Weights of a small encoder-decoder audio transcriber.
Model: 5.84M parameters, log mel input, encoder arch transformer, encoder norm layernorm_no_bias, encoder activation gelu, encoder layers 8, encoder width 256, decoder layers 8, decoder norm layernorm, decoder activation silu.
Training: 7100 steps, batches of 512.
Rows from block 3 of the audio encoder of a small encoder-decoder audio transcriber, named by matrix and row number. Rows with one number belong to one neuron. Each number is 200 + 30 x the weight over its row's rms, rounded and kept within 0 to 999. All counts start at 0. After the name is the row's rms in percent of the matrix's.
Before each neuron's rows are labels from the 100 clips, of 14848, where the neuron reaches its highest value: "peak on" is the class under the peak; "loudest" is the band of the loudest frequency at the time of the peak. Only what is clearly more common there than usual is listed. The data: short made-up English sentences, spoken by a formant synthesiser in many voices. In brackets: how many of the 100.
# fc1: MLP up (encoder.blocks.3.mlp.fc1.weight, 512x256), inputs 0-127
# fc2: MLP down (encoder.blocks.3.mlp.fc2.weight, 256x512, transposed), outputs 0-127

peak on: /aʊ/ (56)
loudest: 500 to 1000 Hz (76)
fc1.6,091,200,192,171,179,213,210,224,216,212,161,226,138,268,213,201,139,196,201,198,189,176,198,215,199,153,199,214,224,134,191,158,205,194,191,184,196,218,170,188,194,176,161,195,163,200,187,220,188,233,240,236,191,234,268,202,241,253,223,182,284,202,154,197,214,172,198,184,186,218,254,191,184,143,154,249,187,208,240,176,192,252,198,216,193,208,212,198,196,205,220,202,129,203,185,205,161,235,229,204,292,178,167,198,200,221,199,212,208,195,196,225,199,248,191,249,198,256,270,172,189,181,159,211,151,196,183,208,201
fc2.6,108,241,196,172,247,202,244,180,201,192,214,183,233,183,159,173,237,199,193,206,199,241,223,192,175,206,197,220,224,206,199,181,207,227,224,221,225,212,162,146,205,202,250,232,208,232,201,197,258,192,171,195,151,171,145,257,170,205,200,211,179,229,260,239,197,165,199,199,212,185,188,174,212,207,215,104,208,201,202,199,192,188,213,207,208,214,254,144,166,268,202,172,205,183,233,136,235,243,118,235,128,235,193,226,185,201,160,162,226,229,201,207,175,188,194,166,202,189,195,221,185,225,234,204,205,187,202,199,191

peak on: /ɪ/ (34)
loudest: 500 to 1000 Hz (39)
fc1.257,097,226,188,147,168,212,208,187,208,171,201,192,187,205,202,198,204,189,203,222,179,164,205,217,187,181,241,223,197,204,221,183,154,187,234,189,184,179,166,120,196,208,186,203,245,258,249,177,212,247,248,185,185,206,182,132,220,203,208,185,177,187,229,181,261,188,246,202,111,200,212,194,165,215,194,146,267,222,223,207,191,181,171,176,188,144,228,185,195,204,200,184,152,200,202,171,179,270,200,184,231,142,190,167,215,216,207,133,183,210,168,215,238,214,216,290,242,211,193,189,209,244,192,229,205,191,232,190,216
fc2.257,091,139,223,257,177,213,180,245,205,231,162,219,247,151,249,199,176,201,218,161,221,195,196,130,204,207,192,157,176,168,182,196,204,180,196,198,150,215,206,280,194,195,200,271,194,162,198,208,199,150,183,261,199,197,193,254,199,206,199,170,223,195,179,179,138,174,152,198,252,162,180,186,196,212,248,217,179,221,207,212,200,253,248,204,233,237,168,207,192,188,252,190,269,194,183,239,133,125,208,231,132,185,209,216,209,161,186,216,212,198,173,209,183,206,151,129,166,177,177,219,202,202,179,222,201,224,187,200,199

peak on: /ə/ (58); /ɝ/ (36)
loudest: 250 to 500 Hz (57)
fc1.196,122,205,178,198,226,225,167,202,208,214,200,201,170,205,262,201,219,208,243,194,212,219,164,206,173,230,218,172,222,216,123,236,210,221,194,216,214,171,141,193,213,193,200,218,162,239,270,186,224,221,136,190,184,157,178,209,256,157,149,210,191,181,155,174,213,246,217,191,199,194,253,192,213,232,209,206,222,238,191,137,207,220,204,155,166,202,185,231,284,228,170,226,203,233,235,190,205,177,196,169,190,209,169,225,194,181,153,196,216,214,190,227,225,165,154,206,250,208,188,219,192,213,209,176,177,183,225,241,204
fc2.196,146,215,215,201,196,172,203,207,167,224,269,228,192,189,164,215,246,182,183,225,242,200,177,195,218,177,175,261,232,180,216,170,200,184,242,213,185,163,170,159,185,195,200,210,212,287,243,177,202,230,208,198,283,225,203,188,168,214,190,201,202,201,209,200,187,207,213,208,216,286,176,178,233,193,200,194,203,211,193,266,203,208,206,153,170,197,194,182,186,189,197,215,260,202,182,202,187,203,200,242,216,238,238,164,141,150,198,206,181,147,213,194,190,231,205,214,231,153,205,183,192,210,206,214,201,148,216,183,210

peak on: /ə/ (72)
loudest: 500 to 1000 Hz (63)
fc1.156,078,183,221,230,196,213,189,184,188,217,219,232,212,208,186,211,176,226,161,214,196,195,224,208,185,199,196,156,212,247,200,189,202,216,199,231,200,213,171,202,184,186,244,193,185,181,261,190,207,201,183,180,241,170,190,221,260,170,185,186,231,229,202,217,234,205,213,199,200,194,155,226,202,222,135,193,172,259,157,267,225,207,174,273,205,164,226,198,191,224,202,167,201,203,199,272,259,161,174,248,237,196,154,179,190,193,221,152,157,204,176,233,135,240,242,184,201,168,175,191,175,186,212,176,147,200,265,254,230
fc2.156,071,191,206,128,202,221,199,210,192,206,193,183,173,218,238,218,246,190,286,196,171,200,155,198,185,194,194,186,266,198,201,190,259,185,215,196,227,175,273,211,254,200,110,238,218,198,193,184,168,194,256,196,199,198,219,166,177,143,237,199,219,185,228,150,200,202,166,214,214,174,203,231,161,197,241,178,178,145,206,168,196,203,208,163,221,214,167,201,200,201,182,208,181,226,269,174,163,222,203,198,194,206,240,233,168,261,204,223,204,191,210,195,215,151,168,204,185,221,200,219,154,213,202,154,194,164,140,167,202

peak on: /aʊ/ (89)
loudest: 250 to 500 Hz (50); 500 to 1000 Hz (43)
fc1.88,103,216,208,161,243,181,228,175,158,133,187,203,257,165,221,220,196,216,206,190,215,164,235,201,197,147,220,220,199,211,193,215,212,160,214,199,171,214,199,201,201,170,213,181,196,193,208,213,210,155,206,193,201,207,211,197,246,205,239,201,200,226,158,208,209,188,237,211,148,203,224,206,252,210,235,162,170,199,187,191,197,218,185,210,192,189,182,150,191,171,228,237,196,218,250,215,210,226,211,232,220,182,232,262,187,205,234,183,216,190,204,200,154,205,212,117,200,187,192,184,211,151,190,183,224,182,174,153,97
fc2.88,100,195,251,297,242,211,197,139,232,236,188,234,226,239,180,195,154,247,255,248,215,201,170,179,196,175,178,192,170,216,188,163,177,246,198,176,191,201,185,149,206,193,165,207,256,257,180,199,220,192,238,183,201,190,198,224,166,182,190,205,184,232,207,194,214,209,212,218,195,223,140,189,181,273,145,162,192,201,185,254,173,213,208,264,200,184,176,215,217,197,160,135,273,185,199,214,197,217,196,122,202,222,169,158,232,200,208,255,240,251,151,178,246,205,224,209,200,222,179,188,204,253,222,199,202,217,194,206,216

peak on: /ə/ (54)
loudest: 250 to 500 Hz (55)
fc1.222,098,233,210,212,190,321,170,212,175,210,164,201,221,191,183,172,163,158,204,179,223,202,191,193,185,202,204,289,178,187,201,178,164,218,184,204,199,200,246,179,189,162,205,238,237,228,312,194,222,215,178,219,174,189,180,146,189,195,197,207,160,168,148,169,213,157,228,195,161,198,217,229,187,207,192,157,229,203,198,221,206,231,192,192,208,148,169,205,268,241,190,257,228,258,171,234,213,167,222,197,220,210,262,236,256,209,196,155,182,244,210,227,165,200,216,207,239,227,155,222,187,198,208,238,152,242,217,207,204
fc2.222,104,135,200,196,147,140,216,178,157,212,231,156,202,158,267,246,232,230,134,232,192,220,162,202,222,182,191,194,207,188,150,216,240,210,210,191,228,214,196,196,177,231,183,243,174,190,162,207,213,184,186,176,199,244,207,266,207,148,188,192,247,217,214,213,191,208,164,184,194,186,171,204,229,234,193,180,197,203,181,202,189,161,232,204,231,298,187,169,190,151,229,193,196,183,162,202,204,200,202,202,161,149,146,210,159,193,222,232,198,192,210,211,185,173,201,180,197,195,257,222,243,216,193,160,243,153,187,207,192

peak on: /ə/ (81)
loudest: 500 to 1000 Hz (43); 250 to 500 Hz (41)
fc1.260,103,149,274,265,212,175,206,192,206,201,170,166,175,202,195,213,208,231,143,189,201,190,182,296,282,218,178,221,244,173,173,212,231,200,181,199,197,182,199,195,188,193,125,260,153,194,262,200,243,172,200,261,181,208,234,194,191,170,170,207,268,230,209,132,198,194,213,162,188,156,235,165,158,200,212,187,205,201,160,191,255,201,193,217,214,259,153,201,156,183,170,270,220,196,213,214,216,207,204,202,201,226,201,187,181,234,239,214,170,171,185,230,194,222,137,143,202,199,186,227,169,143,201,198,186,239,209,256,193
fc2.260,112,190,164,164,197,225,243,208,134,215,171,189,214,216,235,151,213,216,225,186,197,224,192,178,147,182,231,217,174,183,197,193,210,241,229,209,214,164,186,203,166,205,265,246,233,181,216,205,198,259,172,148,188,182,161,276,175,188,210,195,152,200,170,235,175,214,167,206,178,226,187,216,193,174,166,166,199,169,239,199,187,282,213,193,167,206,218,181,243,195,262,184,202,178,235,197,237,204,211,173,210,197,181,234,209,185,149,176,223,188,239,229,181,152,182,198,219,201,190,166,203,172,149,257,204,109,163,171,197

peak on: /u/ (46); /ʊ/ (26)
loudest: 500 to 1000 Hz (58)
fc1.340,098,183,230,193,208,197,200,192,178,181,221,181,217,229,178,191,174,196,187,179,191,182,201,181,196,177,242,156,219,185,256,230,219,199,194,200,207,217,214,200,216,155,199,137,188,167,203,213,249,270,197,262,222,209,172,162,273,190,214,164,200,207,189,145,238,196,242,196,201,190,182,213,223,225,159,213,232,201,201,207,226,150,236,260,194,181,190,271,198,165,184,167,278,261,250,213,193,191,184,269,160,210,246,205,169,247,214,202,174,209,208,198,150,200,221,195,144,221,182,201,186,187,199,148,215,202,257,235,198
fc2.340,092,221,174,191,156,176,226,167,217,236,148,174,250,201,178,185,231,200,208,200,212,262,250,223,151,173,265,195,210,198,155,177,200,204,175,223,152,192,265,205,203,208,213,135,202,157,145,210,168,164,212,151,209,173,202,204,192,202,198,238,209,256,232,246,185,136,261,188,220,176,179,238,202,180,227,182,170,155,219,168,189,224,217,172,163,218,203,188,207,176,261,180,175,150,182,116,181,234,216,194,201,189,218,194,205,211,196,207,206,259,244,222,198,156,197,199,183,193,213,248,203,212,239,198,160,181,176,207,170

peak on: /ə/ (70)
loudest: 500 to 1000 Hz (40)
fc1.480,090,211,189,219,143,183,190,148,215,195,138,191,193,175,186,177,216,196,165,116,218,210,247,158,174,190,218,215,155,218,248,236,212,205,161,169,198,199,265,180,244,199,172,210,179,228,218,224,198,169,223,228,189,205,186,220,153,180,144,201,169,211,167,259,195,203,181,179,217,216,242,171,184,175,154,101,213,221,272,219,211,200,176,169,239,199,202,190,256,194,177,202,198,204,274,241,185,214,174,188,174,206,189,223,202,181,175,205,141,195,228,170,203,171,175,183,225,197,165,185,246,186,187,179,221,198,235,214,219
fc2.480,092,221,209,202,237,212,252,257,187,121,224,228,242,229,204,177,243,236,219,223,223,114,176,179,203,187,199,233,195,198,133,199,191,192,212,242,212,186,208,199,171,172,197,245,191,202,221,178,188,190,178,197,199,154,212,225,204,193,199,235,208,188,184,179,168,185,185,123,219,222,186,167,196,206,178,246,211,171,217,163,197,242,235,198,206,196,201,212,148,190,203,192,173,212,178,188,201,143,247,226,181,198,214,200,203,243,197,163,189,174,239,195,169,187,159,206,204,187,184,203,194,210,243,248,193,167,188,145,200

peak on: /ɪ/ (88)
loudest: 250 to 500 Hz (51)
fc1.296,096,159,180,220,211,182,200,213,175,201,215,193,179,209,201,225,201,196,183,201,234,169,235,239,202,189,199,184,173,182,224,198,200,288,223,197,187,165,219,202,197,188,207,190,251,197,216,201,201,138,177,226,220,175,197,206,209,185,202,248,249,186,243,141,210,180,168,156,212,221,205,202,184,231,194,157,204,196,202,249,213,199,167,174,229,117,218,190,199,206,187,211,203,200,269,241,234,176,194,188,287,167,185,223,218,181,239,197,199,174,202,198,165,204,226,252,175,207,167,219,184,185,161,148,200,236,185,187,206
fc2.296,091,263,184,179,207,237,203,197,245,231,208,201,171,155,232,191,197,200,179,194,201,186,105,186,200,224,227,211,218,224,215,207,221,202,155,216,199,203,153,204,222,222,200,212,184,205,214,219,192,187,182,199,202,199,126,158,187,230,215,171,196,191,186,203,195,212,243,221,220,192,184,233,169,225,218,224,217,244,200,164,182,172,214,194,127,244,189,191,171,237,204,195,202,189,111,134,228,238,197,214,144,184,168,184,216,225,183,227,212,218,210,218,216,199,207,175,243,183,272,179,207,176,188,277,192,147,155,190,230

peak on: /ɪ/ (50); /k/ (47)
loudest: 250 to 500 Hz (45); 2000 to 4000 Hz (25)
fc1.49,095,173,198,264,258,237,205,208,199,234,198,159,256,214,168,212,182,219,244,166,199,200,197,200,171,248,197,247,186,200,204,215,157,239,264,197,177,198,204,181,220,218,139,198,196,172,256,193,217,186,200,133,217,167,185,192,172,205,168,219,174,152,199,176,222,201,177,215,199,236,183,177,254,197,193,217,190,212,188,178,184,191,195,202,190,252,178,189,152,225,187,200,234,229,187,179,199,202,150,217,167,149,213,189,176,176,206,165,229,223,160,213,155,175,233,202,215,235,168,200,214,229,165,212,185,201,209,164,267
fc2.49,093,208,239,174,202,221,202,146,222,227,181,172,168,215,234,235,202,200,167,217,181,171,215,238,228,190,193,192,186,171,194,235,185,263,208,177,196,245,203,203,225,209,161,241,214,201,197,197,153,190,145,202,184,204,175,193,191,155,202,188,236,199,219,122,201,194,201,297,202,205,175,216,241,170,217,109,190,203,175,211,226,220,218,184,177,189,202,237,200,192,172,206,136,234,161,201,215,215,195,183,173,146,153,193,209,205,135,219,174,217,207,238,225,241,206,220,221,235,200,163,123,215,212,156,211,153,177,209,178

peak on: /u/ (54); /i/ (32)
loudest: 250 to 500 Hz (70)
fc1.262,087,180,242,201,208,207,194,199,141,209,203,291,175,239,200,128,165,204,214,172,124,214,202,182,262,204,210,252,166,215,219,208,204,225,178,240,202,182,269,203,186,147,200,200,181,224,190,214,123,161,178,227,163,219,234,189,161,219,182,180,276,218,227,168,227,203,202,215,219,198,259,223,220,209,205,198,235,161,197,196,196,224,258,185,234,200,210,263,235,170,174,188,204,263,212,207,243,195,201,222,183,240,198,227,216,199,152,206,170,159,228,160,186,251,177,174,191,203,194,214,206,165,181,207,168,193,164,193,214
fc2.262,086,241,155,227,253,246,201,195,197,193,173,163,169,207,168,245,261,194,202,206,200,201,235,229,198,195,139,167,239,196,196,226,160,189,261,174,215,176,201,209,223,207,239,199,183,205,205,151,298,280,189,159,205,194,202,201,231,219,197,204,192,198,179,253,171,203,185,210,203,235,190,193,101,194,177,197,195,194,201,219,200,176,158,220,201,198,138,221,201,172,243,199,197,184,210,200,136,184,222,206,238,163,232,193,202,218,206,262,163,195,185,231,212,172,196,197,192,184,179,231,183,209,191,128,207,215,252,201,155

peak on: /u/ (49)
loudest: 250 to 500 Hz (46)
fc1.465,094,187,242,190,201,188,194,219,225,200,247,145,181,231,189,216,190,216,200,254,144,202,206,210,234,216,168,207,168,211,171,236,162,233,200,220,120,201,140,196,211,195,201,220,176,203,258,257,192,187,131,208,165,211,198,204,222,199,246,171,224,200,197,184,253,193,204,226,225,152,237,220,230,196,197,255,246,180,180,151,123,173,148,231,218,218,229,218,192,189,200,135,202,216,227,217,194,201,221,140,216,165,207,209,186,176,187,192,172,145,217,217,200,201,196,189,205,192,155,181,197,219,191,179,193,233,141,194,201
fc2.465,084,142,221,223,200,263,227,192,166,204,163,211,203,159,200,136,222,192,217,172,234,208,172,215,131,181,208,208,180,204,200,183,197,162,192,258,264,181,211,204,199,188,236,153,195,197,186,158,207,213,252,234,279,175,204,268,220,248,197,219,187,201,212,271,204,224,190,203,221,196,201,228,171,304,232,196,210,147,136,182,216,213,182,195,192,160,187,226,205,174,193,257,231,202,182,158,212,174,184,253,177,263,186,195,176,194,124,239,199,236,224,229,189,194,225,184,143,213,200,237,211,209,188,225,221,216,209,177,205

peak on: /ɪ/ (98)
loudest: 250 to 500 Hz (61)
fc1.491,094,222,206,191,185,167,277,232,200,193,203,153,283,159,180,205,248,198,185,223,152,189,154,179,227,200,200,188,190,213,161,239,135,215,203,176,212,193,182,192,223,199,174,146,202,242,261,197,175,173,180,178,240,196,170,146,207,213,197,164,201,171,178,253,213,236,211,220,168,206,209,239,114,247,179,177,186,180,203,215,188,218,204,179,177,142,175,200,206,215,208,190,191,197,178,245,206,170,163,249,222,145,177,165,208,176,223,205,193,231,208,237,146,238,198,253,188,199,179,264,203,250,211,183,198,156,238,214,282
fc2.491,097,169,228,177,211,235,170,196,211,224,198,226,169,216,217,227,182,227,210,192,200,237,280,204,175,159,155,213,191,119,232,197,237,190,196,214,237,209,242,151,223,166,163,252,234,183,176,196,289,222,219,255,169,239,175,222,175,169,184,240,206,254,220,204,199,166,211,183,213,211,166,202,243,165,231,210,244,205,178,186,196,163,216,199,209,275,228,152,199,191,190,191,184,246,232,162,217,261,254,166,173,220,224,262,183,268,178,184,201,159,161,173,249,189,193,214,238,180,168,192,223,202,196,225,216,197,181,160,161

peak on: /u/ (40)
loudest: 250 to 500 Hz (57)
fc1.299,113,193,255,258,184,164,239,234,254,165,253,183,239,186,226,144,186,193,214,252,194,188,226,193,233,246,254,226,177,191,236,174,226,208,193,203,211,113,196,152,208,152,217,218,207,206,221,202,162,214,158,202,237,190,138,125,205,193,181,193,174,155,216,168,180,220,204,197,198,171,168,176,190,278,206,238,123,191,173,176,210,190,168,242,192,200,204,229,199,197,201,239,202,194,168,224,185,185,219,197,203,152,239,199,200,136,216,225,203,223,214,182,213,179,241,209,189,185,243,197,154,200,176,201,192,204,178,205,263
fc2.299,111,182,181,163,195,198,155,216,152,240,135,206,173,179,173,221,184,240,185,121,191,163,141,192,156,216,174,194,198,229,191,241,221,158,191,184,120,213,177,199,206,200,161,170,230,179,206,198,223,123,257,155,216,207,251,261,203,186,224,238,255,207,207,246,207,152,194,164,183,200,259,258,217,175,203,171,230,205,242,206,147,178,276,200,213,172,176,199,175,256,168,205,190,226,262,201,240,183,173,207,233,206,154,149,200,229,190,199,213,190,155,225,200,208,191,221,224,200,134,189,221,174,211,174,232,193,222,209,192

peak on: /aʊ/ (37); /oʊ/ (27)
loudest: 500 to 1000 Hz (51); 250 to 500 Hz (43)
fc1.419,105,210,223,259,161,114,197,208,242,165,237,269,132,191,193,222,197,181,224,267,146,170,235,189,226,195,231,160,158,174,258,223,244,208,215,158,196,207,162,154,210,172,225,166,199,149,143,260,207,246,190,219,185,215,179,180,208,191,234,207,213,232,290,201,142,206,243,224,203,199,186,235,195,209,231,185,211,257,221,227,182,177,201,272,166,172,143,217,178,221,192,269,200,196,213,163,214,207,207,223,132,190,183,221,220,185,186,201,176,220,253,162,204,173,140,176,198,213,241,213,188,200,170,204,201,199,182,228,201
fc2.419,101,208,206,213,232,187,192,213,195,255,202,182,216,187,175,215,201,212,148,142,205,183,205,172,184,262,97,213,200,260,179,147,165,197,234,249,201,187,249,204,195,198,175,238,245,288,246,146,192,201,234,173,182,204,215,200,191,179,155,197,192,159,150,205,231,182,188,159,214,212,169,179,201,187,209,140,198,167,203,209,191,183,203,170,219,192,174,187,277,97,233,125,210,226,196,253,227,198,223,184,215,144,205,199,153,212,239,182,200,199,180,214,211,201,192,217,196,201,171,167,200,221,230,269,220,184,197,197,249

peak on: /aʊ/ (54); /oʊ/ (34)
loudest: 250 to 500 Hz (55)
fc1.158,105,165,239,130,211,186,250,225,223,233,223,178,207,199,205,225,152,201,143,221,208,163,156,144,200,189,192,234,189,206,179,220,196,196,202,192,190,207,223,200,227,216,238,241,129,301,235,214,182,159,285,177,160,230,178,186,190,184,255,212,236,197,190,210,218,203,203,225,190,213,195,200,204,207,182,188,207,223,146,155,209,144,139,165,209,208,185,199,168,213,192,188,204,199,239,184,192,226,211,179,193,179,190,175,184,190,204,179,194,207,187,235,148,189,225,170,233,221,195,169,178,208,195,184,221,201,197,238,183
fc2.158,113,201,265,217,171,212,180,230,183,187,207,253,234,205,188,209,204,188,186,191,171,207,227,196,255,195,209,229,156,183,228,196,198,185,181,202,204,218,197,154,190,203,202,189,180,169,238,159,208,167,188,200,251,205,204,222,242,193,206,246,207,197,218,199,218,169,241,160,243,189,190,234,203,195,258,207,203,260,196,262,185,192,247,279,176,203,185,207,203,154,230,202,204,219,167,207,196,156,202,252,203,207,209,165,217,181,171,263,189,211,206,190,231,199,188,248,208,219,197,253,271,194,204,219,192,162,189,191,205

peak on: /ə/ (33)
loudest: 250 to 500 Hz (44); 500 to 1000 Hz (41)
fc1.5,122,217,159,172,209,187,231,191,243,148,183,214,187,158,154,154,216,207,259,172,238,118,180,191,214,226,165,186,197,200,208,185,260,255,203,227,192,188,215,175,185,190,191,169,221,218,211,216,200,187,201,234,227,130,196,182,196,206,189,233,179,209,283,192,235,197,228,162,178,220,164,181,178,255,180,173,196,226,201,185,186,182,198,164,252,200,152,236,199,176,239,164,254,230,166,202,223,232,208,216,203,210,201,254,198,203,195,206,174,194,179,181,189,257,242,194,131,186,198,201,205,195,205,180,202,199,192,208,249
fc2.5,106,106,190,234,213,211,191,141,150,200,232,168,198,206,187,226,184,172,185,240,229,226,156,211,183,163,198,220,202,239,214,240,197,227,242,188,149,215,171,155,244,179,211,267,199,203,213,235,167,188,161,201,201,208,245,263,194,157,196,195,220,190,149,211,163,185,211,227,187,196,142,195,246,205,228,247,194,202,202,220,220,214,209,231,235,170,179,224,187,203,185,169,152,177,221,231,190,203,175,183,227,229,200,217,111,159,233,193,219,212,214,176,187,207,78,140,231,188,186,230,187,219,226,220,255,201,267,233,166

peak on: /u/ (66)
loudest: 250 to 500 Hz (77)
fc1.347,101,160,232,167,191,237,266,180,234,175,225,145,252,227,241,166,195,203,213,154,219,174,157,217,183,178,233,182,221,196,208,204,181,244,192,183,226,189,144,192,169,208,163,217,167,199,136,230,242,268,190,203,167,180,147,248,178,198,210,188,224,204,202,191,171,160,163,227,212,251,198,204,254,188,197,202,197,212,230,215,241,177,166,263,158,189,174,167,163,213,211,134,215,198,227,185,216,168,106,213,199,159,168,182,196,240,236,188,192,221,200,175,157,157,194,220,194,233,176,269,169,226,251,177,206,206,217,220,179
fc2.347,112,187,149,230,227,208,174,188,177,200,218,201,219,140,211,180,217,232,192,227,170,224,202,217,190,265,194,205,236,202,186,262,205,147,237,177,213,219,226,172,203,175,201,163,168,198,214,199,189,193,227,222,225,130,273,233,209,187,257,126,177,166,225,242,214,238,220,205,231,175,177,209,197,231,211,175,265,153,203,191,220,138,188,200,288,192,235,211,154,130,213,246,200,139,233,173,203,181,263,197,192,177,198,155,245,184,183,199,204,199,205,247,238,167,132,229,202,223,227,176,197,190,195,190,124,177,160,181,229

peak on: /aʊ/ (55)
loudest: 250 to 500 Hz (58); 500 to 1000 Hz (36)
fc1.442,099,199,252,183,149,202,232,239,161,204,198,191,241,157,236,229,158,195,241,166,207,200,180,266,175,168,201,150,244,197,238,223,207,189,194,228,198,235,230,175,202,231,202,218,206,154,158,175,217,170,202,156,178,198,193,186,221,216,198,186,235,202,195,225,207,203,211,190,204,195,173,189,251,263,201,203,192,196,189,248,245,195,224,249,186,222,251,208,195,168,272,217,220,196,164,154,178,187,171,190,207,208,162,206,184,230,193,145,179,233,163,205,213,171,206,216,111,206,225,198,142,209,187,215,203,165,193,224,199
fc2.442,097,251,159,257,202,180,133,141,239,176,191,212,182,257,170,195,207,181,189,221,212,193,227,160,265,211,242,206,151,218,183,186,196,252,203,165,245,181,152,222,160,179,208,131,201,216,224,201,220,195,198,221,203,182,224,200,194,200,187,234,162,161,189,230,215,183,198,201,233,203,202,195,143,135,216,200,220,201,233,201,173,217,181,227,193,198,135,197,209,159,154,178,205,187,240,216,186,212,225,241,184,165,214,202,181,181,189,225,231,192,233,194,194,215,203,254,252,174,188,191,192,170,259,169,185,193,156,178,193

peak on: /aʊ/ (93)
loudest: 250 to 500 Hz (79)
fc1.345,116,221,205,150,135,211,218,189,241,178,226,192,182,266,207,180,141,194,163,197,175,123,184,209,204,179,247,208,183,238,238,260,265,229,208,206,241,204,179,198,193,195,145,203,207,256,189,235,186,132,231,198,277,201,207,183,208,156,205,179,207,192,210,201,230,199,187,195,234,243,204,200,203,228,227,147,189,214,201,156,174,185,201,203,166,226,168,224,152,288,189,205,184,207,214,140,215,174,154,216,241,172,254,169,199,132,191,196,214,229,254,177,211,121,244,184,198,184,153,196,223,206,201,204,213,178,188,203,169
fc2.345,117,171,172,221,211,199,254,199,200,222,213,245,251,132,104,231,222,185,193,209,151,193,199,194,246,198,166,219,152,181,162,164,197,197,211,212,215,226,207,186,235,170,220,127,184,188,221,236,187,202,214,217,141,155,198,201,219,168,241,232,219,185,177,281,202,192,250,233,221,179,216,168,200,151,195,148,191,171,186,221,248,126,198,286,207,146,175,203,212,145,205,187,206,194,209,193,141,199,189,213,203,201,216,180,272,192,109,177,203,189,178,194,205,221,201,203,227,190,223,196,186,233,229,223,217,178,163,199,195

peak on: /u/ (84)
loudest: 250 to 500 Hz (47)
fc1.417,105,231,206,180,211,259,184,184,184,219,210,165,240,190,222,190,200,182,210,195,150,208,193,209,228,203,239,255,190,194,199,267,205,202,232,234,229,260,252,179,203,135,235,180,191,219,221,200,226,226,180,181,188,232,202,195,148,206,189,168,214,195,206,213,147,191,226,203,217,210,193,220,149,207,194,196,231,205,214,159,232,244,212,190,216,253,193,221,207,188,182,215,181,262,172,171,215,178,227,175,214,239,196,159,201,197,140,156,200,176,171,232,174,182,199,187,236,157,225,192,129,184,119,168,134,206,265,214,191
fc2.417,123,216,213,228,239,263,203,140,230,196,192,190,155,198,183,163,246,188,229,189,173,192,194,181,186,188,223,206,179,154,150,141,197,136,174,264,183,135,240,204,202,226,194,204,248,187,175,172,205,211,215,134,204,221,194,204,240,200,276,199,197,241,198,202,209,198,195,269,200,180,167,194,202,172,194,189,213,201,215,193,226,231,208,190,248,146,214,241,214,155,223,199,196,201,187,188,179,175,200,150,155,229,185,203,232,180,216,298,213,209,238,205,122,200,193,183,220,250,192,172,271,211,215,209,192,230,159,227,185

peak on: /ɪ/ (100)
loudest: 250 to 500 Hz (63)
fc1.2,101,185,234,155,147,205,190,222,246,210,186,202,217,169,213,176,167,186,242,173,194,222,138,166,140,197,219,212,152,237,216,249,140,123,233,143,201,171,162,187,217,200,201,180,210,233,189,169,238,155,185,159,189,163,194,216,187,216,168,187,207,174,186,217,234,211,174,137,207,245,176,201,155,211,173,198,211,191,194,197,224,200,262,159,215,203,170,134,146,215,198,196,221,247,258,192,181,256,224,199,249,196,131,199,243,200,194,150,254,196,244,177,200,200,228,194,221,183,193,245,243,208,177,189,159,229,210,194,253
fc2.2,102,177,121,197,203,201,170,154,177,171,215,219,233,167,198,186,191,196,197,214,196,218,282,226,208,210,198,204,192,191,192,195,205,196,155,232,237,217,202,196,134,189,105,218,176,126,233,225,214,240,202,220,138,196,195,171,223,194,212,207,201,212,256,197,198,188,224,262,234,196,196,208,228,203,222,199,222,200,176,210,199,180,219,247,181,238,170,197,202,190,169,187,140,195,125,185,178,230,215,224,136,204,238,192,202,182,191,168,242,214,154,201,192,209,257,196,174,267,217,226,204,183,223,188,204,122,208,197,184